From a checkpoint of a small image classifier.
Training: soap at rate 0.002, 5500 steps, batches of 256.
Rows from block 6, named by matrix and row number. Each number is 128 + 24 x the weight over its row's rms, rounded and kept within 0 to 255. All counts start at 0. After the name is the row's rms in percent of the matrix's.
# short0: shortcut pointwise conv, stride 2 (model.blocks.6.short.0.weight, 768x384x1x1), inputs 43-85
short0.384 115 [114 122 121 139 109  89  93  99 164 141  98 135 147 138 176 136 116 125 136 132  92 105 178 119 135 159 166 118 138 140 136  85 147 113 132  60 120  85 112 150 154 133  93]
short0.385 088 [138 101 141 130 133 107 119 138 124 141 139 146 124 120 160 124 104 153 112 118 115 157 107 140 127 110 116 128  97  93  93 143 150 171 102  98  92 101 131 156 139 172 122]
short0.386 111 [132 163 115 157 134 128 106 114 160  90  99 103  91 152 126 115  75  91  83 134 132 161 140 119 137 118 174 128 116 122 115 143 141 117 104  91 104 143 160 108 129 116 181]
short0.387 105 [160 121 124 153  89 134  75 112 129  90 130 135 154 134 104 149 129  91 153 161 148 121 116 138  88 144 133 182 160 131  90 134 110 121 145 157 194 133 112 143 109 126 106]
short0.388 110 [141 132 127 136 124  93 146 139  81 117 125 140 140 117 133 177 119  99 143 117 134 103 139 143 107 108 136 130 122 114  86 121 157 151 122 153  92 125 104 114 129 114 170]
short0.389 074 [ 99 134 137 124 121 140 121 114  93 164 145 126 129 115  95 137 122  90 131 161 120 144 154 173 110 150 111 137 151 157 148 157 159 125 141 120 113  94 146 106 167 152 116]
short0.390 090 [144 169 120 149 127 146 157 142 195 180  76 103 156 119 135 120  96 123 141  94 115 138 120  69 175 143 120 133 128 134 102 140 120 129 108 120 122  95 119 116  92 120  93]
short0.391 101 [138 118 142 144 165 108 157 160 156 121  90 122 135 112  99  95 170 182 112 106 136  87 160 140 129 134  80 143  97 109 116 106 159 131 141 112 154 124 122 101 156 118 100]
short0.392 111 [136 136 125 162 100 108 122 105  91  97 119  92 126 114 120 125 146 135 143 169 108 122 121 124 144 111 127 136 146 125 132 108 187 104 104 148 134  63 118 166 171 135 147]
short0.393 098 [ 86 156 106 134 105 108 102 113 178 113 102 128  99 140 140 139 134 112 100 121 111 108 158 159 161 110 115 153 141 154  91 119 153 101  86 108 123 153 124 154 110 110 123]
short0.394 109 [157 147 107 142 174 104 139 128 138 100 133 133 126 110 117  93 137 121 101 141 124 118 141 157 141 120 160 172  93 136 141 125 129 113 143 188 167 119 137 105  77 155 118]
short0.395 095 [157 110 129 105 108 137 113 115 106 133 111 128 154 190  99 177  98 152 106 108 177 105  81 177 122 121 112 108 141 139 148 147 148 129 151 112  91 133 156 105 107 127 107]
short0.396 105 [123 141 169 132 111 134 131 122 171 118 137 157 126 109 134  80  92 143 125 116 130 109  73 151 112 173 123 155 140 143 123 112 189 166 107 145 106 106  81 119 140 179 130]
short0.397 107 [109 117 160 104 121 117 103 106 104 137 131  83 125 139 117 165 150 128 142 134  90 117 112 109 146 109 140 122  74 138 166 108 126 124 120 122 110 139 129 112 118  91 129]
short0.398 093 [138 139 134 128 107 101 139 134 140 130 115 110 143 122 142 132 126 137 119 157 174 156 153 129 113 153 108 139 114 107 139 145 118 142 136 111 110 128  99 152 162 121 143]
short0.399 096 [177 107 120 118 142 202 114 122 131 165 139 117 147  67 140 124 118 128 113 149 122 159 107 116 100 102 136 127  94 193 114 167 110 164 133 133 123 141 133  75 115 104 130]
short0.400 107 [132 131 118 156 143 123 136 158 161  68 167 141 155 137 126  94 127 141 147 101 174 120 114 137 106 114 129 122 165 117 144 118  87 111 118 148 128 122 133 131 130 124 138]
short0.401 094 [173 121 134 117 124 173 124 161  81 166 156 152 143 118 124 190 162 130 124 137 155 137 109  95  74 140 144 100 127 111 108  86  96 107 152 102 125 157 139 123 136 117 166]
short0.402 102 [134 139  70 158 125 126 101 123 131  84 175 108 133 124 146 149 137  81 118 105 108 100 188 124 158 100 138 106 125 144 172 117 143 132 143 150 126 114  70 138 146 130 133]
short0.403 114 [158 153 128 162 148 123 124 138 114 117 132 162 146 140 133 141 126 128 192 129 106 163 150 125 147 145 127 157 163 137 103  68 124  93  97 132 108  67 124 109 109 137 140]
short0.404 101 [123  99 114 129 115 144 103 144 115 113 139 103 129  93 113 129 202 130 117 141 174 121 123 152 129 146 105 101 142 101 104 136 132 136 131 161 133 173 203 150 144 121 137]
short0.405 095 [ 94 156 135 141 107 141 137 156 105 198 143 144 117 150  98 135 125 163 135 133 119 127 138 134 142 153 130 125 129 139 133 161 152 164  69 130 163  95 146 121  91 186 111]
short0.406 093 [113 130 141 174 111  64 128 111  58 161 113 141 174 103 112 118 120 138 107 138 148 152 173 106 119  83 101 143 114  99 157 104 134 122 104 111 127 128 109 116 122 124 124]
short0.407 099 [135 122 161 106 128 114 130 150 164 110 123 173  83 171 115 146  96 181 142  84 131 127 114 152 115 147 109 152 108 126 121 110 126 137 129 112 114 171  88 100 105 142 147]
short0.408 091 [135 122 149 123 106 100  94 187  84 184 144 134 139 119 130 115  70  81 118 135 109 135 132 127 132 126  98 134 168 160 102 196 148 130 165 139  92 111 148 136 128 134 131]
short0.409 096 [150 116 112 148 132 100 139  88  98  99 144 122  74 117 123 118 196 115 126 152  95 173 118 174 127 168 133 100 167 166 116 175  95 171 144 166 136 125 146 105 158 117 139]
short0.410 105 [ 97 162 111 114 138 112 113 146  88 119  74 120 167 178 111 169 104 123 134 112  99 113 123 141  84 108 131 123 152 150 116 157  87 140 137  69 150 113 128 137 147 141 116]
short0.411 089 [173 107 134 129 108 160 122  86 163 138 151 122 101 124  83 172 153 113 109 142 148 132 124  70 121 117 135 147 109 128 126 151 124 123 124 143 145 131 125 146  94 146 115]
short0.412 097 [122 124 177 162 151 137 143 127 127 164 130 124 147 103 107 125 144 110 117 109 104 162  86 134 125  94 137 135  94  95 137  93 150 156 110 120 130 120 131 106  98 113  97]
short0.413 100 [101 200 164 151 177 127 120 148 146 172 109 149 137 108 123  90 105 126 136 128 131 138 124 173 159 172 162 118 109 144 136 165  89 168  96 136 129 162  80 122 123 115 124]
short0.414 092 [122 134 142 128 134 134 179 134 128 143 134 123 143  98 170 155 116 135 146 143  89  84 134 129 171  97 136 124 120 154 150 107 129  95 138 143 106 148 105 102 146 174 120]
short0.415 094 [ 95 141  87 132 161 152 100 158 157 160 140 114 117 144 142 151 153 114 122 159 120 101 124 139 135 144 143 148  87 140 129 170 126 129 173 199 148 107 120 135 160 102 114]
short0.416 090 [124 137 106 123 109 108 104 128 133 102 135 125 155 135  96 117 154 135 102 123 142 141  37 105 106 145 114 150  75 156  89  70 119 153  95 176 131  89 146 116 166 132 109]
short0.417 105 [135  98 161 110 107 140 120  76 155 164 125 160  94  71 125 147 140 121 108 115 152 121 111 124 109 134 107 113  96 113 124 108 198 152 100  94  84  99 131 118 171 119 162]
short0.418 090 [175 153 118 132 126 119 137 148 103 117 133 121 155 116 133 107 107 149 138 160 137 148 107 153 106 150 118 123 154 121 129 148 128 118 184 157 150  70 105 116 131 171  90]
short0.419 092 [134 166 122 125 140 127 138 117 107 134 110 146 139 110 116 119  97  62  94 116 157 137 137 140 123 133  92 114 136 135 164 124 177 169 130 115 133 171 136 111 173  90 109]
short0.420 097 [115 127 112 133 100  85 118 118  76 120 122 100 132 166 160 142 120 129 153 187 103 114 102 103 112 142 127 147 156 155 162 133  94 104 143 122 119 130 149 115 157 127 115]
short0.421 089 [105 147 113 147 142 125 152 129 125 110 190 168 119 111 134 119 140 142  94 107 113 116 141 145 153  96 112  98 109 116 178 101 152  83 101 136 180 110 124 138 148 122 119]
short0.422 095 [116 143 103  96 123 144 177 134 114 193 175 143 132 149 113 123 108 128 158 104 126 123 181 158 125 129 162 119 140 104 110 141 116 127 120 148 113 135 112 102 128 119  84]
short0.423 114 [127 116 132 117 158 113 127 116 171 147 163 149 105 125 141 128 113 154  97 134 144  96 130 123 126 114 121 102 169 121 135 156 115 105 146  87 165 118 137 104 139  87  92]
short0.424 098 [112 102 154  87  92 160 155 135 118 134 163 128 147 152 149 104 135  71  93  96 165  90 116 118 162 115 121 136 139 151 115 100 118 159 107 154  98 152 136 163 164 166 135]
short0.425 108 [122  92 117 128 117 129 140 139 163 157 113 109 120 127 143 122 151 121  80 123 170 153 167 121 136 116 124 100 122 131  89 113 108 112 123 143 137 133  98 138 160 129 149]
short0.426 103 [147 106  81 121 100 116 138  99 108 132 140  81 106 114  88 151 149 101 110 115 126  97 117 141 130 161  97 136 164 159 136 144 126 125 159 155  92 127 152 112 153 127 101]
short0.427 089 [115 111 144 162  66 155 157 171 144 164 121 143 105 128 112 113 113 148  97 135 147 148 129 106 135 172  97 106 141  93 162 152 137 113 125 133 132 122 136 126 140 123 125]
short0.428 087 [119 118 140 189 120  63 115 158 184 116 135  82 133 106 116 147 122 182 155 118 112 185 163 145 121 153 164 132 131  63 140 101 128 160 118 106 165 114 105 142 130 107 145]
short0.429 114 [124 100 148 146 102 131 186 147 111  90  96 135 152  95 108 144 125 110 114 119 147 119 153 132 124 119 153  83 140 139 107 188 108  86 117  83  96 147 111 161 148 112 132]
short0.430 088 [133 125 133 181 132 133 107  95 149 124 142 159 133 157 139 115  87 104 119 110 132 158 161 148  78 114 157 155  80 114  74 110 146 111 112 155 126  97 158 128 129 133 133]
short0.431 110 [112 106 105 130 115 141 115 105 144  55 118 114 114 118 117 138 116 119  94 113 122 113 116 138 127 159 140 107 124 133  91 113 144 130 158 153 120  80 119 110 162 143 112]
short0.432 090 [ 92  79 153 115 164 118 136 137 172 139 145 143 101 151 122 169 161 131 163 114 138 120  79  94 150 103 134 119 114 172 114 154 112 112  83 144 116 175 127 101 112 118 161]
short0.433 108 [ 81 149 104 144 145 133  84 142 138 125 163 124 153 109 117 147 119 139 118 137 105 135 115 118 125 137 107  96 127 146 118 131 139 125 112 157 143 144 110 126 146 126 123]
short0.434 108 [125 143 128 114 119 154 190 163 108 145 136  91 119 107 148 159 144 116 145 130 125 128 188 148 128  90  69 103 114 140 106 106 159 111 104 126  99 120 118 163 140  93 111]
short0.435 098 [129 132 112 134 139 130 134 149 168 134 104 114 147 152 130  91 130 135 137 118 138 115 159 159 136 101 158 129 163 142 109 125  81 154  86 156 161 103 138 130 138 132 163]
short0.436 102 [131 135 153 156 138 137 121 123 156 115 123 158 124 132 144 173  88 147 118 127 121 120 113 160 106 119 129 135  66 114 168 121 116 142 109 120 119 150 131 115 102 109  88]
short0.437 108 [ 99  64 118 112 130 111 130 172 112 109 138  90 113 134 135 125 139 144 124 122 145 135 156 142 176  78 118 173 151 113 106 147  95 101 116 112 124 112 167  98 137 157 188]
short0.438 106 [144 126  79 101 148 106 172 127  87 104 103 118 133 130 124 115 140  83 189 132 118  79 114 124 149 134 128 135 157 145 157 147 127 156 139  66 133 135 110 134 114 111 110]
short0.439 099 [145 121 150  92 157 112 134 127 119 155 116 111 101  95 124 124 152 164 178  77 142 167 122 152 158 139 151 149 154  99 180 137 119 117 102 140 148 113 145 140 172 143 142]
short0.440 100 [108  93 126 122 121 106 157 141 126 133 144 110 133 112  95 143 110 162 132 133 104 125 137 130 156 148 166 152 119 154  82 137 141 113 120 130 106 147 126  99 119 105 145]
short0.441 112 [124 118 155 112 145 162 131 113 127 143 149 119 145 146 131 109 113 185 112 135 128 142 112 154 120 148 138 132 168 123 120 114 105 100 169 137 156 150 132 122 129  98 161]
short0.442 104 [117 122  86  97 153 121 120 139 101 133 122 147  88 113 173 100 133 124  75 148 103 113 142 139 107  97  87 130 105  68 139 109 137 151 135 129 161 110 132 114 105 104 146]
short0.443 099 [139  85 143 117  84 104 169 184  75 124 109 101 123 115 141  76 166  97 157  85 168 116 105 132 136 134 136 118 100 146 116 125 120 107 150  94 102 112 118 121  87 144 133]
short0.444 092 [116 140 122 145 154 146  87 117 127 111 139 109 111 123 134 108 178 112 142 128  90 180 134 108 103 130 133 148 122  95 177 127 113 152 118 137  98 111  87  96 107 114 115]
short0.445 103 [125 167 163 105 129 162 147 152  94 130 128 162  95 177 129 159 129 131 150 112  84 146 157 132 162  97 156 105 143 138 123  82 129 151  98 104  87 166 116 127 132 160 140]
short0.446 097 [151 103 111 151 178 117 150 176 139 139 154 130 143 109  97 113 116 128 146 143 130 137 112 163 168  99 144 177 104 140 146  81 123  94  81 171 136 112 152  78 113 159 123]
short0.447 100 [136 102 114 114 122 132 168 152 137 110 126 183 108 103 123 141 170  95 136 107  97 147 113 155 154 116 134 106  78 109  81 137 139 100 123 131 143 105 113 108 122  39 164]
short0.448 102 [118 122 140 113 137 121 139 126 129 101 119 144 131 125  92 159 123 144 131  79 133 148 148 134 111  78 135  90 115 136  85 144 133 121 106 128 126 118 114  75 108 123 145]
short0.449 095 [147 118 153 162 160  95 136 129 121 117 112 102  65 142 151 119  84 132 133 174 102 111 129 134 126 159 125  96 127 105 121 147 144 103 125 138  75  92 148 124 156 139 142]
short0.450 089 [151 113  91 126 141 135 127  96 151 174 109  97 137 139 156 145 165 121 118 120 160 103  86 129 140 170 138 122  88 131 127 117 128 151 155 124  99  94 146 124 117 104 128]
short0.451 096 [130 121 155  94 150 132 124 109 146  95 109 168 146 151  98  97 113 104 129 121 127 106  94 165  76 110 188 110 130 167  81 157  90  90 161 135 128 146 179 138 110 112 134]
short0.452 094 [150 124 182 134 113 136 130 106  82 151 121 118 124 127 110 167 117  87 154 154 136 126 152 163 128 143 126  94  76 121 116 117 123 149 130 132 141 149 141 120  86 115  89]
short0.453 119 [127 109 114 141 132 153 119 117 132 112 172 146 101 135 117 109 137 131 145 134  88 107 100 146  86 135  88 138 106 112 106  97  92 116 118 115 155 134 141 138 157 134 153]
short0.454 097 [ 71  84 103 134 165  90 116 148 164  91  68 110 124 156 120 111 106 114 124 132 141 129 176  97 129  99 150 167 106 122 107 143 118 143 133 134 124 118 114 136  90 180 123]
short0.455 102 [115 104 120 174 110 150 155 117 152 143 119  90 147 111 182 140 152 144 125 112 124 130 142  84 156  75  85  88 120 102 121 153 112 176 166 121  96 123 151 120 150 169 119]
short0.456 095 [138 127  92 123 141 110 113 184 148 114 135 118 134 132 139 111 120 175  92  52 130 128 152 139  90 106 102 126 138 112  95 113 119 143 114 123 142 138 115 103 139 136 125]
short0.457 101 [171 124 119 176 116  83 171 119 130 117 117 112 122 145 102 130 129 127 110 135 133 139 142 114 125 101 107 144 108 160 127 152 157 150 155  93 111 105  97 115  83 130 113]
short0.458 092 [121 132 124  94 195 134 116 116 121  91 142 113 134  99 130 184 118 113 123 137 120 137 116 134 116 126 134 170 112 130 122 190 112 125  93 146 148 122  89 193 108 109 134]
short0.459 125 [157 135 127 143 106 137 158 120  90  97 123 113 158  71 126 122 124 140 150 145 116 117 167 127 156 110 123  95 148 136 100 156 130 132 132 140 152  90 136 125 132 151 149]
short0.460 095 [133 143  98  90 176  73 147  80 160 100 167 115 127 157 116 129 180 131  83 148  84 106 157 142 129 147 132 145 166 120  92 136 103 124 182 114 135 149 161  92 135  93 135]
short0.461 109 [ 90 124  94 149 171 112 134  99 157 106 126 117 151 149 158 126 144 160 160 151 143 138 158 106 145 161 147 121 108 101 102 113  99  97 125 156 129 102 133 138 133  95 123]
short0.462 112 [100 108 113 131 172 155 137 135 146  81 131 123 141 108 106 140 137 119 112  93 117 104 121 115 123  92 137  82 114 146 134 126 110 139 135 163 151 167 136 110 118 113 163]
short0.463 090 [110 115 123 118 157 109 112 113 167 140 170 120 153 133 148 132 120 137  95 184 131 130 114 147 113 133  94 132 115 114 148 155 131 133 117 123  95 149  91 143 146 111 103]
short0.464 110 [ 82 136 127 132 140  91 132 138 128 163 120  86  89 127  93 129 140 128  73 116 121 126 139 111 114 135  98  98 135 133 127 143  99  99  82 116 110 111 111 167 141 141 147]
short0.465 091 [121 147 125 143  87 118  99 157  92 117 158 142 130 107 160 159 101 112 145 127  75 125 114 135  99 132 105 163 154 144 124 135 161 108 102 138 132 105 115 142 139 144 181]
short0.466 104 [143 102 159 141 109 124 106 145 156 110 163 126 154 128 136 151 146  91 136 123  96 137 136 107 118 121 140 110 150 172 122 161 142 118 166 153  97 124 161  88 167 119 108]
short0.467 106 [154 111 112 134 107 173 150  89 124 149 118 129 118 104 115 155 148 181 158 143 116 110 110  98 145 116 142 126 140 127 160 116  60 112 164 143 143 141 102 118 134 122 139]
short0.468 099 [159  97 188 123 116 157 123 128 156  98 111  91 144 167 108 143 173 103 134  86 107 127 153 126 164  94 139 131 109 164 149  93 122 106 101 157 117 168 153 120 129 129 111]
short0.469 113 [141 105 115 139 136 113 141 158 133 134 133 127 132 128  99 165  67 142 109 122 118 132 104 139 111 133 105 175 108  94 143 108 144 154 109 154 155 104 152  89 116 139  97]
short0.470 095 [ 98 144 148 119 145 107 130 139 126 109 115 164 155 148 129 128 148 134  92 172 110 158 124 115 125 138  65 173 123 143 145 138 136 133 139 141 152 116 136 134 128  94 105]
short0.471 104 [ 80  61 146 101  99 112 145 116 130 127 118 121 141 122 162 104 144 130 150 145 109  87 122 130 112 164 108 116 112 129 156 144 124 167  93 114  86 112 143 158 148 163  86]
short0.472 103 [152 133 129 116 181  68  93  90 154 123 193 134 100 134 127 123 115 147 122 148 145 113 107 119 133 156 123 142 141 119  87 163 137 141 104 129 145 135 147 126 125  66  96]
short0.473 091 [118 111 117  87 115 178 173 139 172  97 110 177 118 144 189  88 116 132 125 116 116 140  98 127 104 103 118  98 124 103 149 122 139 116 137 145  96 146  85 114 166 151 115]
short0.474 101 [127 150 168 111 151  87 117 131 106 121 120 107 139 139 161 125 103 157 123 146 137 174 161 138  88 141 147 145 114 135 111 173  51 109 136 171 115 135 140 116 127 155 120]
short0.475 098 [144 128  95 143 129 139 173 115 133 133  56  94 150 131 123 136 146 108 100 122 123 125 127  78 112 118 144  97 107 112 146 118 119 106  94 133 153 160  85 116 156 113 114]
short0.476 094 [158 134 121 162 159 127 127 138 159 152 124  78 121  99 121 158 105 159 141 159  98 138 146 125 149 130 142 145 117  87 182 132 119 148  38 111 156 141 139 137 163 114 166]
short0.477 104 [148 146 169 130 138 127 112  88 134 123 132 157 159 133 152 128 113 126 142 123  68 124 142 124 186  82  95 117 142 129 168 123 133 146  78 143  95 104 127  91 132 107 135]
short0.478 095 [153 136 126 130 120 102 140 122 138 171 134 124 149 173 143 133 148 111 101 156 113 151 150 114  74 115 129 142 138 138 162 155 124  96 142 133 107 126 134 150 100 132 116]
short0.479 105 [133 126 138 153 131 123 128  63 148 172 140 134 100 126 186 162 143  63 142 112 112 147 131 139 121 103 150 177 109 113 100 100 146 112  93 153 139 137 147 139 119 103 113]
short0.480 106 [ 93 137 115 120 124 137 156  93 134 147 123 155 119 124 132 140 136 111 128 172  78 136 132 144 139  90  82 109 144 160 173 168 168 178 117 106 160 157 112 119 117 115 161]
short0.481 106 [137 161 126 111  98 149 149 108 121 100 100 144 135 112 130 129  83 107 143  89 109 148 127 111 105 142 153 145 153 113 121 153 124 154 114  74 103 145 171 127  95 156 130]
short0.482 115 [110 100 153 121  83 149  99 162  82 158 111  85 100 116 145 139 129 131 112 153 112 130 122 142 146 147 143 116  89 109  89 142 155 120 135 112 153 134 126 124 104 142 133]
short0.483 092 [138 170 139 165 182  84 177 135 112 130 146 136 139 145 138  98 125 142 124 162 115 109 153 169 103 158 114 113 123 106 154 144 150 193 149 145 112  73  96 110 133 161 154]
short0.484 100 [167 113 117 120 141 138 151 148 134 115 135  98  98 167 129 195 157 158 103 108 169 154 132 118 172 158 131 128  95 132 144 109 112  94  81 139 178 104 104 119 152 133 120]
short0.485 095 [121 125 141 131 139 138 106  71 133 139 129 149 115 141 156 106 139  84 139 128 114 133 131 137 124 111 128 153 119  66 114 193 120 125 149 122 120 113 125 127  94 159 138]
short0.486 085 [134  77 120 135 140 116 105 116 162 133 127 157 142 181 141 148  95 126 181 152 120 132 125  99 142 163 139 131 131 146 142 101 130 105 125 105 134 125 111 112 157 130 185]
short0.487 093 [120 102  93 157 136 152 123 175 143 128 109 143 114 124 135  64 114 177 142 118 145 124 110 143 128  95 144 107 145 108 116 111 115 111 158 169 124  88 105 106 162 132 131]
short0.488 097 [139 100 157 123 131  95 115 120 100 101 159 109 131 124  78 145 140 128 116  91 120 147 122 152 172 149 125 130 126  86 124 136 104  98  66 121 118 157 112 113 127 105 109]
short0.489 091 [109 115 118 112 104 141 133 128 123 142 127 127 133 127 125 135 185 129 172 106 168 131  81 150 143 176 163 105 121 149 175 191  99 154 127 103 151 114 122 125 165 150 120]
short0.490 100 [103 131 159 125 188  67 138 136 136 131 125 128 122 149 118 158 144 155 118 131 190 127 136 123 160 117 123 138 151  65 105 133 104 124 116 135 112  57 140 124 134 141 101]
short0.491 087 [124 116 138 148 150 155 131 126 158 124 127 121 150 183 110 140 120 208 167 133 141 143 120 128 146 126 129 121 123 128 143 125 158 127 126 122 146  58  93 152  95 112 108]
short0.492 103 [113 175 136 175 145 134 134 127 108 144 129 101 121 127 104 144 147 121 136 128 103  84 142 180 134 148 143 106  78 123 127 154 122 116 118 122 135  99 141 188 116 117 168]
short0.493 079 [139 135 137 152 114  78 114 118 129 151 107 105 124 151 155 157 101 141 156 112 102 101 141  97 128 111 114 134  97 112 136 100 144 151 153 122 121 141 124 129 129 138 145]
short0.494 099 [151 146 151 108 156  73 143 133 148 118 134 128 137 127 150  96 153 126 126 127 136 132 120 157 118 128 126 113 104 107 159 109 129 119 123 193 182 151 136 154 121 168 125]
short0.495 096 [135 128 127 157  97  97 144 141 123  96 127 152 135 122 138 115 122 160 122 101  78 113 138 128 174 147 142 110 125 166 115 133 173 112 136 142 135 135 122 108 132 148 186]
short0.496 098 [118 110 140 115 145  61 126 132  95 100 124 155 107 142  85 131 170 120 173 112 109 155 126 207 159 145 156 111 111 105 178 107 105  91 113 153 125 125 110  88 141  97 136]
short0.497 080 [ 89  99 156 161 141  98 167 128 127 143 115 148 161 129 113 110 115  98 169  92 100 159  93 151 115 125 160 148  65 133  96 105 149 143  97 104 128  94 109 189 135 173 126]
short0.498 102 [149 156 163 150 106 133 135  79 122 100 105 135 122 156 157 156 135  92 137 111 138 134  88 144 132  96 131  82 157  83 101 130 156 128 144  94  95 149 132 119 135 149 133]
short0.499 102 [129 118 128 125 141 155 102 117 139 178 113 142 119  96 106 158 108 127 120 172 131 143 147 133  94 109 113 124 107 117 136 135 106 111 141 143 133 150 131 105 130  94 157]
short0.500 105 [162 113 141 121 164 134 120 121 143 148 113 175 141 167 131 120  98 114 123 105 172 135 135 111 122 127 141 118 175 137 114 148 140 134 118 133 103 154 159 121 135 167 154]
short0.501 090 [139 147 127 146  98 118 147  98 132 135 126 154 120 125  80 144 131 140 172 141  98  91 133 172 160  95 154 115  77 132 118 118 149 101 142 125 202 144 142  98 133 148 164]
short0.502 129 [149 134 131 122 124 112 117 129 110 122 117  80 110 154 147 131 129 180 114 101 151 114 145 139 108 116  83 131 118 117 164  97 120 112 108 135  98 136 179 115  84 142 116]
short0.503 087 [111 102 131 112 146 117 137 191 131 136 113 117 137 112 123 128 149 142  91  94 153 130 128 117 116  97 122 119 102 121  99 146 146 116 135  87 121 108 135 133  77 118 113]
short0.504 105 [152 139 137 148 127 122 137  92 118 109 107 167 137 151 125 135 173 139 137 129 131 131 173 135 106  84  85 118  95 113 108 114 119 140 102 129 122 100 127 101 178 124 105]
short0.505 094 [139 112 139 113 126 124 159 159 140  97 101 138  92  94 135 118 107 118  92 135 130 116 123 120 117  98 104 112 138 126 130 178 152 145 116 128 120 146 106  91 113 145 130]
short0.506 095 [120 128 126 110 181 162 107 169 115 131 130 108 112 117 105  95 100 115 150 134 155 127 142  72 156 135  91 147 120 128 139 109 128 109 135  94 128 128 119 162 156  90 161]
short0.507 103 [135 155 113 116 152  97 128 147 120 120 187 129 107 104 129 135 148  89 116 115 137 113 149 140 114 115 145 148 148 119 123  94  86 114 124 159 144 156 166 179 107 119 152]
short0.508 097 [153 143 172 130 139 115 189 159 127 154 102 111 101 116 148 128 115 108 144 123 122 155 148 131 143 129 147 125 156 128 146  72 114 144 183 132 120 122 105 110 104 154 118]
short0.509 094 [138  97 124 150 132 120 152 191  96 146 145 126 110 141  97 154 108 132 122 128 131 160 139 120 120 124 143 148 140 144 101  99 123 163  81 112 114 133 113  88 126 141 127]
short0.510 081 [135 113 117  81 168 102  90 125 111 115 151 130 125 119 161 148 131 125 127 105 170 121 112 160 158 116 139 130 132 119 108 140 144  77 173 125 145 103 147 100 157 107 129]
short0.511 101 [157 128 126 139 121 154 173 141 139 145 141 165 136 114 111 154  94 128 107 128 131 111 158  76 122 123 150  95  67 138 148 163 118 137  98 105 106 152 103 127 105 110 137]
short0.512 107 [115  95  97 124 132 122 115 123 136 149 118 105 140 133 101 141 160 102  92  82 147 132 120 165 176 112 103  76  98 152  98 185 102 131 156  70 110 143 107 135 136 109 108]
short0.513 114 [141 132 145 130 115 125 147 156 130  93 140 124 128 209 118 132 114 139 124 114 161 129 151 136  94 155 107 101 124 163 101 108 144 112 108 102 108  87 123 107 132  89  99]
short0.514 101 [153 109 102 121 161 137 135  89 160  91  73 146 131 126 113 116 115 145 133 159 151 125 131  90 134 128 129  99  79 166 109 136 115 121 115 116 136 136 106 159 102 121 144]
short0.515 102 [126 126  96 136 122 150 120 151 156 161  94 141 143 100 124 116 109 123 117 142 113 115 141 137 106 102 159  98 133 130 125 125 160 134 100 101 142 145 118 131 118 111 111]
short0.516 098 [144 117 122 119 119  84 123 134 132 164 138 144 143 117 152 119 122 109 131 138 131 115 145 110 100  72 130 170 124 129 152 128 185 124 137 121 112  99 115 133 140 137 124]
short0.517 111 [152 123 182 121 138 157 141 152 150 107 149 159 105 144 112 140 115 175 195 157 121 112  93 142 102 144 123  98 160 164 121  95 172  87 119 109 126 119 100 114  78 124 130]
short0.518 095 [110 162 142 151 117 126 139 133 145 107  98 158 135 128 112 102 100  95 126 127  90 135 189 131  98 108 125 128 117 116 102 145 150  99 114 134 107  97 120 121 165 140 158]
short0.519 103 [174 145 135 168 112 151 121 148 109 147 146 139 172 133 160 125 144 112 121 143 154 165 138  78 117 148  91 155 121 127 148 105  91 158  85 177 138 137  93 117  94 118 144]
short0.520 102 [141 102 152 174  95 118 104 117 104 157 140 113 128  87 141 161 144 113 148 103 125 146 125 124 140 145 152 105 125  93 107 137 104 197 131  94 126  87 120 120 112 146 108]
short0.521 124 [136 129 108  81 187 135 136 121 112 155 140 116 157 101 132 133 162  92  84 127  89 106 143 142  92 123 147 134 186 104  85 130 162 118  96 147 137 124  90  94 129  97 109]
short0.522 103 [122 144 103 154 153 144 100 124 138 122 123 140 142 131 114 126 136 208 130 155 128 125 171  91 137 112 170 121 132 156 143 118 140 108 152 164 120 156 130  87 125 156 103]
short0.523 093 [ 74 125 113 143 174 147 148 104 159 140 138 106  89  99 118 143 121  68  96 142 103 136 143 149 110 180 136 138 105 136 106 154 107 126 154 132 122 175 125  85 133 141 158]
short0.524 102 [156 179 136 132 129 140 120 153 150 129 144 155 136 110 119 140 103 139 108 149 129 140 142  84 112 135 124  74 116 117 129 168 127 160 131 111  85  90 130 104  66 133 131]
short0.525 112 [112 128 127 121  98 105 135  92 118 163 136 137 102 149 116 166 124 119 124 140  77  97 147 124 141  92 101 132 176 118 112 187 139 178 148 106 126 133 113 126 142 131 103]
short0.526 083 [ 88 128 134 103 128 177 127 152 103 120 119 130 118 133 136 117 139 109  84 137 176 130 123 120 118 135 176 107 141 151 127 144 136 164 141 128 142 127 137 136 119 108 154]
short0.527 105 [145 109 100 131 107 125 126 162 143 145 123 148 104 138 104 104 107 125 131 135 159 102 107 164 129 147  84 158 162 162  98 114 135 113 108 109 191  89 119 112  62 163 138]
short0.528 094 [108 114 133 121 151 111 147 128 132 151 176 136 103 146 102 121 150 121 121 179 126 159 105 127 121 126 197 131 137 151 127 138 119 100 118 143 156 132 139 129 133 112 137]
short0.529 110 [147 133 141  94 116  84 142 114 118 104 115 150 115 151 133 139 125 159 143 117 121 132 137 137 146 145 143 152 131 143  90 130 201 125 157 178 132  95 129 118 129 120 154]
short0.530 094 [122 125 114 118 114 173 111 111 126 147 157 138 104 102 120 105 138 139 127 128 154 114 159 122 145 122 120 119 112 133 142 113 128 165 142 111 138 130 120 135 157 115 136]
short0.531 121 [120 101 154 119 136 118 198 138 119 105 129 116 155 165 151 106 155 172 150 134 127 147  87 106 148 123 148 117 101 138 113 155 118 175  87 131  88 128 127 144 148 179 170]
short0.532 097 [181 117 137 163 114 104 111 137 114 127 150 138 120  96 122 117 134 112 114 165 137 109  96 110 160  97 113 155  80 141 109 159 159 125 161 142 135 148 115 106 130 137 111]
short0.533 085 [105 173 147 105 146 112 113 123 134 112 147 115 124 141 117 128 141 163 114  90 138 141 129 131 143 138  98 106 134 139 130 154 151 131  97 139 122 168  71 124  96 156 138]
short0.534 107 [149 152 121 142  97 111  98 104 108 116 122 145 130 132 113 175 148 117 163 109  98 126 114 126 141 131 119 138 130  87 137 105 121 132 107 133 102 164 118 118 104 126 133]